config = dict(
    color_jitter=0.6,
    optimizer='adamw',
    beta2=0.95,
    max_steps=7800,
    batch_size=128,
)
Rows from block 5 of a small self-supervised image encoder, named by matrix and row number. Rows with one number belong to one neuron. Each number is 128 + 24 x the weight over its row's rms, rounded and kept within 0 to 255. All counts start at 0.
After each neuron's rows are labels from the 100 images, of 14976, where the neuron reaches its highest value: "strongest on" is what is common among them. Only what is clearly more common there than usual is listed. The data: cartoon faces. In brackets: how many of the 100.
# fc1: MLP up (model.blocks.5.mlp.fc1.weight, 1536x256), inputs 0-127
# fc2: MLP down (model.blocks.5.mlp.fc2.weight, 256x1536, transposed), outputs 0-127

fc1.124 [160 114 126 122  72 134 121 125 140 153 158 140 112 145 153 171 122 119 138 124 163 130 176 116 171 126 126 122 150  92 100 167 148 111 150 144 155 146 160 138 152 158 126 145 131 149 102 141 162 128  91 150 127  92 127 110 129 116 139 140 158 132 111 108 127 125 198 132 111 127 143 143 130 105 116 156 150 168 131  88 119 153  98 155 135 114 138 137  73 117 133  93 106 203 161 106  80 119 159 137 143 134  85 136  91 160 137 119 136 116 125  98 163 145 133  69 137 158 137 112 112 102 130 129 161 101 173 143]
fc2.124 [147  97 183 142 107 168 170 150 118 128 113  82 112 121 103  74 171 136 136 132 119 163 121 166 139 161 119 126  97 121 152 101 172 116 123  83 140 127 144 117 104 146 154 165  79  81 149 166 109 113 129 138 144 140 123  96 144 112  94 116 131 106 143 141  79 125 114 142 105 160 116 133  82 107 100 122 152 121 112 111 174 119 135 133 127 102 123 112 141 138 120 131 151 128 113 185 145 125 170 118 134 167  96 120  93  76 111 164 145 118 110 126 115 169 180 132 132 148 114 122 116 156 121 113 143 140 162 115]
strongest on: cap (78)

fc1.390 [108 112 143 180 121 118 151 136  62  91 122 153 131 101 114 107 124 148 152 118 130 202 201 142 137  83 121 117 118 145 125 125 156 128 137 158 121 145 116 136 106  81 108 135  82 147  99 124 138 148 118 120  89 153 147 144 159 152 125 146 123 124 158 117 152 108  98 149 154 135  97 148 145 122 134 147  92 133 153 169 164  96 144 131 125 138 149 147  98 175 157 149 127  80 136  94  98 131 129 160  78 149 110 106 128 155 160 103 123 147 105 108 126 115 149 124 139 127 121 118 136 126 180 116 191 102 116 158]
fc2.390 [166 147 121 104 127 102  97 114 146 175 138  99 112 119 101 142 125 132 129 123 104  96 137 116 143  71 130  89 144 118 150 150 148 127 123 142 111 122 176  71 107 136 168 125 152  93 130 146 129 101 114 139 138 149 142  83 151 151 114 142 161 167 116 154 148 106 117 156 139 127 139 145 102 110 125 149 125 108  65 130 156 129 111 129 123 114 104  99  85 168 108 138 139 154 135 155 173 114 158 129 108 116  98 116 127 150  92 112 133 138 157  65 156 111 150 122 170 127 111 127 117 153 102 141 119 177 135 149]
strongest on: pink face (33)

fc1.129 [120 171 106 132 105 164 136 151 124 144  98  99 103 123 150  81 140 106 111 130 150 117 158 130 118 138 133 127 116 135 155 118 138 146  95 128  87 102 146 133 152 143 127 158 150 109 121 156 155  94 150 152 132 148 135 106 128 126 146 172  76 121 148 131 124 141 163 100 108 144  65  90 132 117 134 155 112 109 112 113 166 103 120 117 156 152 147 125 132 198 115 113 118 145 118 133 131 149 141 192 168 147  97 136 149 116 129 126 101  66 102 101 147 126 115 119 135  90 143 128 127 132  54 153 137 112 141 124]
fc2.129 [ 91 121 157 104 127 137 117  78 159 121 136  97 135 142 119 119 119 152 135 152 130  80 154 102 126 121 124 138 130 130 145 128  98 124 135 146 107  99 148 141 131 112 147  94 122 112 185 131 148 121  96  86 136 125 115  95 121 145 126 109 123 179 111 120 178 142 101 162 133 120 145 133 100 115 132 100 122 120 142 114  60 190 137  85  93 101  74 153 125 142 104 116 125  91  85 174 108 117 158 102 133 167 131 121 161 127 102  84 133 141 134 114 167 126 132 141 103 119  91 129 152 145 139 118 157 162 140 146]
strongest on: pink face (48)

fc1.735 [123 164 131 143 121 121  77 120 137  97 129 145 146 128 190 131 132 137 101 166  78  84 140 180 117 119 146 109 156 116 131  94 133 132  97 125  95 127 114 142 102 147 138 133 104 155 157 107 126 151 153 112 110 176 113 152 122 139 118 138 118  96 123 137 144 117 126 122 154 145 122 108 175 127 129  77 113 106 111 148 172 121 133 131  74 133 146 111 118 144  98 124 120 130 109 111 139 152 124 152 132 106  92  76 119 107 141  84 148  97  87 122 142 128 138 120 123 128 107 114 117 145 158 112 154  96 108 122]
fc2.735 [106 116 117 144 125 151 139 104 102 130 127 129  93 118 145 115 100 169 139 198 106 159 139 154 133 144 109 143 158 124  85 150 110 112 123 160 184 132 163 118 144 138 121 139 146 164 110 103 148 134 154 132 134 142 111 148 135 101 157 106 113 145 117 136 139 125 142 166 126  77 136 163 131 171 175 120 105 152 127 153 107 124  93 112 109  89 127  91 106 109 113 130 121 168 100 184 137 117 137 111 125 167 125 114 123 125 144 119 137 107 117 148  91 163 113 120 156 116  60 106  94 137 141  92 110 146 119 138]
strongest on: blue face (32)

fc1.47 [110 149 140 130 186 148 150 100 115 145 144 145 131 111 110 163 145 116 129  90 167 135 143 153 125 128 128 178 130 146 108 150 117  79 152 105 111 121 161 145 155  96 122 122  91 135 151 117 134 119 140 115 138 133 158 127 101 132 152 202 159 110 177 146 120 121 120 125 156  60 127 151 123 117  96 147 124 104 124 141 141 132 107 115 116 164 142 114 139 121 152 137 121 150 124 131 114 115 138 133 108  78 128 123 137 114 155 106 201 142 115 178 150 105 171  93 126 132 130 117  91 117 179 149 122 122 131 124]
fc2.47 [189 119  98 104  91 128 135 167 104 133 135 141 116 158 164 118 127 102 133 143 125 126 122 149 115 156 109  99 113 138 176 127  95 124 107 128 114  91  82 142  94 141 134 151 131 176 150 146 136 144 153 135 105 106  90 111 121 104 101 122 157 109 146 170 121 109  99 142 142 141 107  86 140 138 140 130  99 160 139 120 192 124 137  96 107 185 122 138 137 108 113 105 124 146 108 144 130 111 104  98 131  68 140 146 146 113 136 134 115 124 139  96 137 107 139 124 116 131 110  99 158 129  98 121  81 103 148 128]
strongest on: sunglasses (32)

fc1.39 [114 107 120 155  98 116 117  96 134 130 151 116 118 139 107 140 122 173 110 158 178 110 142 137 130 135 181  95  76 145 129 120 123 134 124 142 110 112 127 165 127 109 117 165 151 121 167 195 127  76 157 133 101  98 112 117 160 107 130 137 109 125 118 124 121 144 137  99  98 141 149 161 217 119 138 122 111 148 122 133 122  67 157 117 158 154 100 104 129  94 131 104 126  97 134 100 125 143 179 111 121 152 101 140 104 104  95 117 122 111 111 143 120 111 129 126 142 140 158 118  97 131  77 122 107 118 145 135]
fc2.39 [126 121 126  98 116 131 140 108 159 157 124 110 128 140 128 149 129 150 138 140 123 112 142 141 100 124  89 121 138 132 135 147 124 147 157 116 140  72 132 101  95 135 126 122 167 117 142 129 148 142 154 129 123 153 112 128 102 142 129 121 142 135 171 151 114 163 155 124 115 133  84 124 147 148 119 121 143 139 124 117 109 158 189 136  93 104  71 135 130 114 125 147 172 120 146 163 155 138 191 115 132 129 140 135  97  97 122 124 116 136 160  98 138 158 126 154 135  94  76  84 131 127 124 121 125 164 103 137]
strongest on: curly hair (48)

fc1.358 [119 120 142 128 116  94 146 134  94 140 140 107 111 112 111 135 146 197 125 103 116  95 130 142 119 119  43 142 132 156 186 124 120 110 126 133 113 139 153 124 124 116 119 115 152 144 122 165 122 106 131 135 130 163 124 166 136 116 154 128 156 112 145 146 119 136 108 123 113 136 142  78 117 163 125 147 128 169 107 109 157 128 125 156 137 118  71  92 131 120 110 105 159 109 154 140 113 144 147 141 110 135 160 152 158 110  92 118  99 118 104 121 103 144 139 130 140 119  92 129 124 131 197 137 134 111 131 130]
fc2.358 [127 126 121 134  93 116 107 152 138 157 117 149 154 130  94 166 150 100 152 103 129 155 115 134 109  94 109 102 119 122  86 126 142 137 137 128 162 132 133 110  93 110 129 135 114 138 127  94 108 123 122  99 141 117 138 187 134 154 123 120 112 148 156 158 107 144 168 121 130 122 144 151  87 124 118 128  89 121 154 141 114 178 119  92 129 124 131 122 103  99 107 125 123 129 130 145 149 103 157  70 123 169  79 114 113 149 128 130 151 127 179 133 130  91 124 126  57  86 111 139 156 135 127 147 130  80 111 123]
strongest on: curly hair (49)

fc1.685 [ 99 172 165 152 120 127 122 134 130 163 110 117 145 115 125 149  82 126 125 118 138 106 145 160  90 102 152  63 116 129 124  77 103 121 155 172  73 132 109 126 181 141  81 102 161 126 116 160 152 128 156 122 145 145 153 137  75 136 135 164 146 124 150 154 117 129 126 132 131 151 108 118 139 153 122 116 126 126 170  97  95 117 153  91 135 124 125 136 129 132  51 115  97 124 114 110 129 151 147  89 114 106 168 122 114 116 101 130 118 162 134 137 122 134 143 137 186  94 103 122 112 130 120  93 114 161 134 108]
fc2.685 [128 130 112 146 101 127 113 139 126 165  94 121  96  93 103 131 141 113 111  97 145 159 122 139 134 123 144 124 139 165 104 100 128 158 151 138 113 144 118 149  99 131 136 128 140 100 107 160  69 107 153 142 155 116 180 179 103 143 139 157 131 161 147 147 146  86 141 119 129  69 131 120 131 141 140 107 125 119 137 106 127 138 147 147 122  99 148 147 130 107 117 101  92 136 130 133 152  78 154 129 144 113 152 138 101 119 132 183 118 121  70 117 112 104 132 152  82 134 139 156 114 119 121 130 149 121 121 110]
strongest on: curly hair (34)

fc1.84 [119  86 147 140 135 131 122 137  95  87 113 138 163  75 147 129 150 142 109 134 147  96 152 133 119 115 141 124 128 145 105 115 129  88 119 120 111 129 137 123 192 112 131 105 147 124 114 100 103 109 121 187  89 137  94 127 152 143 153 158 135 121  90 157 103  86 135  93 117 140 126 151 121 100 113 124 130 137  98 115 127  99 114 119 156 139 122  91 120 145 148  97 119 146 128 137  93 167 144 145 149  93 155 119 129  83 129  82 147  71 124 130 122 142 156 138 142 163 161 132 168 141  99 138 106 115 146  85]
fc2.84 [122 140 122 131 109 125 120 107 112 131  99 128 132  98 148 167 100 119 118 144 147 128 132  98 107 127 144 129 113 149 129 177 160 157 149  85  94 205 104  71 163 122 185 122  93 158 129 133 118 119  85 157 137 118  91 122 143 128 111 130 105  87 150 121 132 100 151 123  75 149 136 118  70 161 191 146 113 170 169 103 110 143 113 132 131 141 136 126 170  78 134 102 175 123 109 105 140 123  97 142 115 120 101 118 131 131 121 160 131 110 132 127 143 143 139  80 108 114 150 138 137  78 142 146 144 161 113  64]
strongest on: sunglasses (39)

fc1.484 [127 120 135 107 124  89 105 110 159 127 115  92 120 111 134 116 133 142  86 140 146 159 165 129 136 136 155 181 109 124 186 109 160 128 157 131 137 162 126  96 126 144  83 124 152 130 150 125 129 157 103 134 102 138 144 150  78 139 132 155 131 129 120 138 124 148 153 163  80 134 132 106 116 126 169 107 105 178 116 137 122 158 133 143 135 119  98 175 125 150 154 121 130 132 175  97 153 131 154 134 169 131 115 146 126 127 104 118 120 108 138 137 158 125 126  74 124  96 130 110 152  99 148  62 106 101 139 131]
fc2.484 [ 67 110 124 118  80 130 128 154 133 119 150  85 162 117 118 133 144 137 105 152 155 135 139 120 148 126 118 128 144 114 148 111  92 120 147 125 110 142 116 143 175 112  98 133 144 140 113 103 138 137 138 107 112 109 136 120 191 129 104 111 138 139 125 120 105 157 127 106 132 115  89 103  89 119 119 127 184 132 173 161 174 106 119 164 135 125 154 123 118 138 112 141  70  96 106 108 139 116 171 133 163 105 111 137  65 183 142 103 160 102  77 128 133 150 132 135 152 148 135 144 124 118 139 121 117 140 135 133]
strongest on: blue face (37)

fc1.58 [132 107 155 107  86 109 128 198  87 139 117 100 123 165 149 145 152 103 147 122 161 159 151 167 121 143 131 135 103 117 148 145  62 116 152 115 146 124 112 132 143 129 119 131 133 122 113  90 136 141 147 129 138 127 168 118 119 138 133  95 136 103 124  93 118 129 141  94 213 137 101 126 136 143 139 113 117 117 146 103 116 167 135 141 108 129 129  88 120 114 155 101  88 173 155 138 114 122 108 132 110 129 158 106 139 151 109 110 112  79  93 144 127 181 107 147 148  53 162 159 129 147 135 136 138  80  91 151]
fc2.58 [137 134 117 127 138 140 160  93 154 107 136 152 125 166 129  94 142 148 127 110  85  98 113 136  90 147 139 188 106 102 126 122 151 144 134  93 144 145 189 143 174 101 116 115 139 125 135 146 135 124 124  68 130 148 133 139  98 115 124 161 138  68  96 115 180 125 113 163 103 130 167 154 131 101 153 128 133  76 114 128 120 136  94 122 145 154 182 128 108 115  90 119 142 118 139 162 129 138 174 102 167 144 127 112 118 123 113 109 102 140 109  86 111  97 130 107 131 104 105 115 131 105  99 153 117 124  91  79]
strongest on: beard (73)

fc1.168 [114 126 116 146 125  85 155 115 127 101 161 115 145  70 106 182 168 137 141 171 127 130  75 151 122  98 163 142 117 145 113 159 138 138 109 133  64 143 130 134 131  78 126 134 123 160 134  98 132 137  94 148  88 118  84 153 162 159 128 125 158 126 119 143 146 142 120 138 119 127 133  94 149 142 181 125 156  85 118 110 145 116  91 119  88 133 144 105 118 111  44 132  77 100 143 124 152 151 119 117 146 128 141 175 118 134 152 117 102 158 121 145 132 148 120 155 115 138 127 119 146 160 151 140 137 135 121 134]
fc2.168 [139 115  96 197 122  93  79 118 147  91 132 139 152 162 119 138 117 123 116  85 126 209 105 176 169 149  77 123  97  93 143  97 178 134 110 139  93 114 137 106  71  99 113 131 166 139 139 111 137 113 123 142 170 153 118 128 122 110 116 111 141 114 135 133 120  84 130 118 146  90 136 153 113 170 100 132 119 139 178 134 118 163 144 105 130 131 129 153 164 120 188 124 143 141 108 105 119 128 141 117 142  80 135 147 151  91 139  87  95 108 131 157 107 126 147 119 139 147 118 136 135 140 149 112 107 115 138 105]
strongest on: sunglasses (41)

fc1.625 [124 128  81 153  93 137 119 140 111  89 135  93 128 132 151 171 117 152 117 163  91 108 116 134 106 129 103 110 140 165 141 124 112 117 126 136 140 124 177 166 128 188 106 110  97 135 125 172 123 115 102 165 126 152 128 159 114 126 144  73 137 176 106 151 127 133 121 126 131 126 150 110 129 124 174 125 126 139 103 129 115  96  66 156 123 151 105 104 128 151 111 117 119 145 144 129 161  93 122 116 129  98 107 132 132 139 132 126 136 143 123  99 136  75 131  78  86 102 122 136 153 148 130 129 105 168 168 153]
fc2.625 [ 95 168 117 143 110 144 128 148 156 130 140 132 141 153 115 136 135 105 166 136 145 108  91 128 114 136 158 159 124 128 143 131 108 142 165 139 139 104  95  48 121 152 118 113 103 122 143 171 107 115  96 108  97 113 107 128 104 117  77 170 114 107 141 121 133 133 132 117 148 100 144  98 121 120 123 141 146 147 133 114 151 132 147 119 134  79 162 182  98  84 127 125 124 112 146 152  97 144 146 133 122 100 112 127 121 125 109 154 130 132 128 128 108 156 129 157 123 126 131 179 103 107  95 131  98 143 126 119]
strongest on: blue face (34)

fc1.325 [115 118 174 117 129 135 104 180 142 136 133 125 127 116 133 124 146 131 133 132 109  98 165 124 135 111 154 102 127 119  66 153  90  41  94 160 122 130 118 143 127 112 119 120 128 112 110 145 127 133 101 141 143 167 135 142 153 134 166 146 139 130 128 135 150  89 139 139 132 115 158 150 179  89 153  92 120  62  95  97  77 107 139 117 123 151  91 137 149 144  98 107 126 160 143 127 136 124 103  86 128 135  99  73 126 126 121 108  99 120 128 151 142 155 135 140 122 142  96 136  94  81 113 169 119 127 168 108]
fc2.325 [ 73 150  76 112 134 110 144 180 128 145 144  69 114 174 149 166 137 143 121 117 111 159  90 150 123 135 187 110 126 116  97 164 118 108 118 102  95 170 155 134 119 128 139 144 115 206 128 126 135 122 130 100 112 178 129 104 117 119 144 156 135  61  97 135  93 128  78 102 140 152 125 120 102 126 138 135 143 116 173 122 108  76 160 155 122  95 111 126 133 137 160  99 134 113 120 114 100 116 140 133 111 134 124 109 161 141 159 106 124 151 109 129 136 122 144 124 109  50 138 100 103 142 138 128 124 138 119 120]
strongest on: beard (49); sunglasses (30)

fc1.303 [136 167 121 146  95  68 110  90  90 136  82 135 115 133 129 146 119 157 123 122 141 110 127 128 107 183 121 142 132  90 166  90 128 125 166 136 135 187 106 124 102 111 114 162 147 103 125  97 127 136  57 147 122  98 150 168 101 143 135 147 131 132  85 129 107 129 143 120 127 129 108 130 127 102 175 110 144 116 126 110 126 139  98 112 112  99 119 141 127  98 117 143 139 103 168 132 150 148 128 146 134 132 122  96 110 131 127 123 130 117 114 115 163 147 137  77 139 123 119 138 137 120 123 138 142 121 142 125]
fc2.303 [ 83 150 138 128 114  79 126 141 145 110 125 127 142 128 145 144 164 109 110 148 136  93 119 159 115 100 130 154 158 127 162  88 142 109 149 117 124 111 128 133 147 135 120 115 124 146 145 158 104 142 124  65 129 140 131 118 129 130 112 111 144  88  86 111 120 154 117 123 115 105  99 141 155  91 128 123 116 125 139 164 146  76 107 114 120 113 141 126  72 127 163 132 125 151 177 122 134 150 144 116 120 128 126 140  75  95 134 140 148 119  90  82  75 154 108 122 129 132 139  91  97 151 190 112 106 128  94 126]
strongest on: blue face (34)

fc1.727 [151 116 156 121  67 143 156  93 135 180  78 102 159 101  70 145 122 141  90 152 123 127 155 120 116 115 150 117 118 110 110  88  93 142 106 126 132 109 100 123 131  96 109 160 130  85  96 155 108 121 134 134 120 152 143 112 107 151 156 168 143  86 154 149 124 141 129  95 101 121 207 135 171 132 103 171 156 131 157 120 149 127 158 135 130 126 126 120 115 116 156 121 128 142 198 113 145 136 135 139 101 122 151 125 101 142 118 122 115 115  85 140 132 131 142  73 127  52 143 159 156 104 145 114 112 129 112 116]
fc2.727 [123 118 149 127 184 117 140 122 126 153 146 119 108 107 160 175 136  74 100 172 120 151 146  91 208 153 141 133 130  95 114 151 129 105 138 115 150 109  90 162 127 154 134 124 141 121 105 103 117 154 130  91 154 125  31 128 113 146 103 136 120 119 113 125 137 158 127 169 160 133 151 101 151 151 131 161 124 153 128 148 127 123 129 139 124 121 136 120 175 128 132 112 114 156 117 143  98 143 150 128  98 110 128 129 134 164 121 131 127 137 177 111 129 125 129  93 104 104 138  83  84 123 124 154 139 131 120 120]
strongest on: pink face (46); cap (27)

fc1.119 [182 143 101 163 140 139 127 142 114 117 129 120 158  77 154 133 154 149  67 150 150 145  76 212 127 118  92 109 106 137 120 128  90 120 170 142  96 168 161 126 161 128 129 132 131 129 136 113 142  94 132 134  88  94 119 148  96 116 129  90 124 122 157 116 125 147 173 104 127 104 147 112 151 128 127 102  90  75 116 101 126 129 111 122 136 147 109 108 142 106 133 135  95 147 120 121 126  77 121 103 122  84 183 136 139 125 121 106 148 107 121 118 113 177 131 148 147 118 113 106 138 132 138 113 123 117 121 140]
fc2.119 [136 116 140 110 138  83  85 143 130 143 135 152 121 138  91 129 121 150 139 118 119 111 113 121 148 156 181 151 120 108  76 146 106 125 145 125 124  91 119 152 154 159 109 130 122 158 140 109 109 130 152 160 135 146 124 148 146 134 137  72 145 152 124 169 153 104 137 140 139 113 128 152 102 164  89 127 123 155 112 141 123 153 134 104 152 113 169 114 159 132 145 133 126 122 124 146 133 122 111 145 118  92  84 124 150 202 177 111 127 125 116 121 119 114 126 159 138 143 114 129  97 138 108 140 109 130 126 124]
strongest on: spiky hair (32)

fc1.355 [117 138  98 156  90 147 134 164 150 109 105 110 152 142 155 133 100 128 106 113 119 139 105 195 167 168 114  74 139 186 148 105 120 106 100 147 128 138 123 119 161 153 127 109 109 128 116 147 137 136 107  88  98 157 113 119 154 123 128 116 144 130 116  98 141 155 124 138 146 114 110 125 162 150 144 152  71 128 110 143 127 121  68 103 128 133 127 124 129 131 119 145 113 133 156 140 158 131  96 119 116 118 167 126 138 108  77 132 102 120 129 169 120 111 108  85  96 140 128 114 110 120 115 105 156 148  99 121]
fc2.355 [ 88  89 135 129  95 117 132 128 143 111  82 133 156  97 186 133 152  59 109 127 106 170 148 138 136 159 169 143 181 136 176  90 130 151 131 144 117 114 171 155 129  93 155 156 137 115 118 110 154 165 167 113 106 152 118 167 154 141  78 124 110 165 135  97 141 128 159 112 111  95  90 117 181 105 133 110 160 111 149  93 133 121 110 132 115 112 102 124 119 108 119 105 135 167 135 110 105 116 127 105 116 132 139 148 138 103 163 160 109 136 135 155 139 128  76 136 117 163 118 137 110  97 180 101 106 120  86 107]
strongest on: sunglasses (31)

fc1.221 [111  90 138 173 191 120 130 167 139 125 109 143 156 102 126 206 146 137 103 126 103 140 103 133 140 119 130  97 125 150 113 116  92 119 128 145 107 108  95 140  87 113 112 158 110 112 157  87 118 120 139  98 122 132  99 122 146 131  85 107  93 110 153 134 114 125 162 149 118 147 118 136 142 127 192 139 104 169  86 129  89 136 130 194  79 144  87 129 136 165 117 117 176 139 129 135 138 134 121 148 124 139 119 158 115 150 144 115 117 119 109 166 134 145 128 101 116 136 112 108 137 137 168 149 163 163 105 111]
fc2.221 [131 120 135 127 157 124 125  99 153 103  97 125 129 118 154  63 166  84  88 107 137 125  79 100 145 175 144 133 171  90  89 124 116 132 114 103 127 138 103 137 122 149 112  85 130 167 156 158 130 121 162 143  76 133 119 108 156 125 148 130 127 124 136 116 124 141  87  67  65 145 124 109 148  90 151 109  79 134 123 220 133 107 170 134 131 148 124 128 124  87 135 103 142 163 152 149 143 166 131 107 109 141  94 101  84 118 156 131 130  78 136  71 132 112 129 124  80 121 136 131 154 147 105 156 123  78 149 147]
strongest on: sunglasses (55)

fc1.532 [117 131 121 154 132 152 135 120 132 117 108 145 135 167 122 155 134 154 100 128 140 136  89 146 164 151 168 140 109 134 142 136 138  89 144 123  92 132 133 136 143 102 118 177 114 140 140 126 133 173 142 142 126 105 114 103 127 113 129 115 140 120 134 164 153 106  84 135 109 162 112 174 126 127 143 124 133 168 169 109 113 120 141 130 133 136 115 175 135 179 160  56 104 120 137 137 167 128 117 104  81  93 120 142 111 100 104 137 167 139 112 103 102 131  98 140 151 119 132 103 103 141 105 103 142 154 111 102]
fc2.532 [151 130 137  80 126 116 126 143 137 135 103 155 128 139 136 104 127 135 110 115  77 129 139 121 137 127 125 137 115 144 131 103 123 167 133 100 128 116 132 125 143 117  94 155  94 163  89 149 132 109 110  84 155 101  96  98 122 132 140  91 130 107 121 198 150 134 116 115 146 125 111 130 118 133 137 129 110 103 130 162 145 125 127 136 142 120 158  83 131 169 137 111 136 121  89 122 129 126 122 108 127 132 130  73 192 146 104 104 131 151 146  79  62 126 129 133 111 149 141 139 121 116 176 159 157 177 141 117]
strongest on: looking right (66); teal face (39)

fc1.305 [168 129 108 147 110 127 119 138 162 122  66 120 136 148 122 101 135 132  83  79 121 158 117 138 147 169 140 180 145 131 153 119 128 123 108 128  84 108  98 124 141 131 115 162 182 101 157 137 104 122 118 121 129 133 133 109 137 116 109 130 187 108 132 132 140 127 134 139 105 148 156 135 142 159 179 129 113 121 137 111 193 131 114 146 141 142 129 117 102 104 180  68 154 144 116 129 127  89 125 145 109 128 171 127 109 128 110 124  92 116 141 109 174 148  96 133 169 109 145 103 123 125 139  87 115  93 127 146]
fc2.305 [135 135 118  96 130 120 132 139 130 100 151 175  94 139 138 116 140 166 148 139 140 136 181 112 123 164 145  77 105 133  99 117 135 145 163 141 147 132 112  90 129 134 181 116 152 152 119 139 120 122 103 121 138 110  78 173 179 158 104 169 114 155 126 142 155 147 129 106 126 117 171 110 135  80 151  91 117 145 141  77 127 103 129 101 138 154 149 184 120 131 127 146 124 158  76 120  94 142 141 153 104 156 131 155 110 123 102 131 100 137 164 170 166 130 130 136 180 168 126 181  88 118 137 134 124 150 142 120]
strongest on: looking right (60)

fc1.88 [136 139 175 131 173 106 138 155 133 129 111 132 153 149 121 139 115 128 104 120 110  99 112 124 120 150 135 129 145 111  85 125 134 124 159 142 113 106 158 148 165 104  97 116 120 121 117 100 129 197 120 132 130 119 129 108 126 112  99 114 124 146 112  90 139  65  83 123 128 149 131 126 127 150 122 143 121 141 170 120 139  90 102 135 150 119 147 116 118 163 132 152 138 139 186 122 141 155 130 110 155 106 139 171 158 142 150  93  81  70  99 197 121 144 130 109 133  85 138 129 125 110 123 138 111 133 138 121]
fc2.88 [ 85  95 148 108 112 108 123 148 121 146  98 132 145  88 127 155 111 131 133 169 141 134 136 134 101 151  88 129 141 107 134 145 174 166  92 153 132 147 149 116 118 132 102 141 115 159 165 105 125 146 145 142  95 123 101 117 138 119 121 148 118 132  88 139 132 108 150 108 168  71 119 108 149 144 124 179 151 137  89 114 104 132 155 163  92 164 138 120 100 103 126 120 136 143 100 124 148 144 143 127 125 115 114 107 118 122 134 129 155 155 116 135 121 130 108 115  85 114 131 129 137 131 210 175 131 139 124 113]
strongest on: sunglasses (44); laughing (32)

fc1.261 [134 125 138 152 148 142 155 136 133 124 106 158 167 104 124 109  95 146 150  92 107 135 110 146 126 125 133  87 111 133  90 197 129 124 129 160  85 175 137 131 128 170 133 117 139 154  89 131 130 161 131 112 171 186 140 120 125 149 149 115 160 129 140 141 140 149 121 104 125 142  99 131 114  91 129 165  93 111 129 179 137 108 116 138 145 118 127 125 150 130 129  81  92 144 137 123  81  78 107 152 108 111  81 115  96 108 116 126 101 122 144 153 136  90 142 185 141 139  90 147 133 119 121 104 138 148  91 109]
fc2.261 [107 149 111 114 175 109 119 117 140 114 154 117 142 113 146  93 123 170 119 100 124 150 150 141 143 103 123 129 133 150  86 129 186 149 141 124  89 137  89 125 157 137 134 155 108 139 152  94 129 108 129 106 122 149 139 146 161 136  95 138 135  82 134 143  97 128 123 179 159  83 107 102 125  99 124 129 140 120 144 101 123 135 175 122 110 131 131 140 108 106 108 114  99 131 119 145  77 122 119 117 115 121 143 139 143  93  98 146 107 168 120 128 137 141 122 131 117 119 134  66 137  59 179 117 107 109 128 146]
strongest on: cap (43)

fc1.253 [115 117 154 123 124  92 117 212 123 134 143 149  96 148 126 120 124 154 139 125 126 102  97 126 136 149  84 112 182 144 158 139 159 115 125  89  87 175 103 130 141 108 125 125 121 119 124 179 166 118 160 122 103 120 115 137 126 121 153 115 133 112 162 119 185 153 134  86 131 150  88 133 115 130 136 144 140 117 152 148 118  85 130 128 141  85 124 134 178 191 190  92 135 133 155 112 172 171  77 143 145 126 137 111  83 161 138 128 132 104 107 114 171 121 157 158 105 122 154 117 115 154 120  88 122 129 139  78]
fc2.253 [118  92 141  79 114 137 111 119  94 156 167  98 116 156 137 146 159  82 107  92 129 143 150 148 114 115 124 131 106 170 140 139 123 125 135 124 137 134 150 115 151 147 114 149 124 122 126 144 133 160 115 157 140 130  99 122  98 108 120 126 145 119 133  51 109 143 118  83 110 113 136 119 101 140 126 120 148 120 153 120 117 144 142 151 132  84 100 118 106 116 107 144 104 148 129 140  77 105 110 102  73 131 131 141 180  98 115 205 127 167 100 121 134  88 126 133 162  95 138 162 114 132 115 134 112 132 164 143]
strongest on: pink face (33)

fc1.656 [120 120 124 120 104 132 119 152 134 116 114 105 113  58 123 177 134 119 113 123 151 125 110 171 173 151 167 122 103 167 101 117 124 117  89 137 117  84 163 144 117 156  81 127 133 114 135 118 137 125 112 148  80 139 124 163 122 115 152 132  90 111 133 171  82 149 145 124 108 140 141 137 142  95 142 161 119 116 145 103  94 115 127 122 106 109 114 120  62 120 112 113 158 130 102 123 144 129 134 125 139 106 144  83  87 109 125 119 136 153  87 134 155 116 111 155 161 125 122  60 137 102 165 107 120 196 124 137]
fc2.656 [131 139  95 120 122 128 108  85  92 107  90 124 131 112 152 132 124 112 101 139 137  99 129 179 156  87 127 134 138 123 119 124 130 148 136 168 133 113 126 136 157 166 131 185 141 119 101  97 127 123 113 121 132 117  88 133 133 123 142 147 125 103 179 108 135 134 101 134  91 129 203 155  92 157 131 152 129  86  97 140  95  93 124  67  91  93 154 146 134 109  87 186 173 130 124 148 122 146 144 115 157 152 124 137 134 115 128 154 159 182 123 125 170  97  98 148 130 134  81  78 149 127 147 145 114 164 116 116]
strongest on: spiky hair (39); purple hair (28); blue hair (26)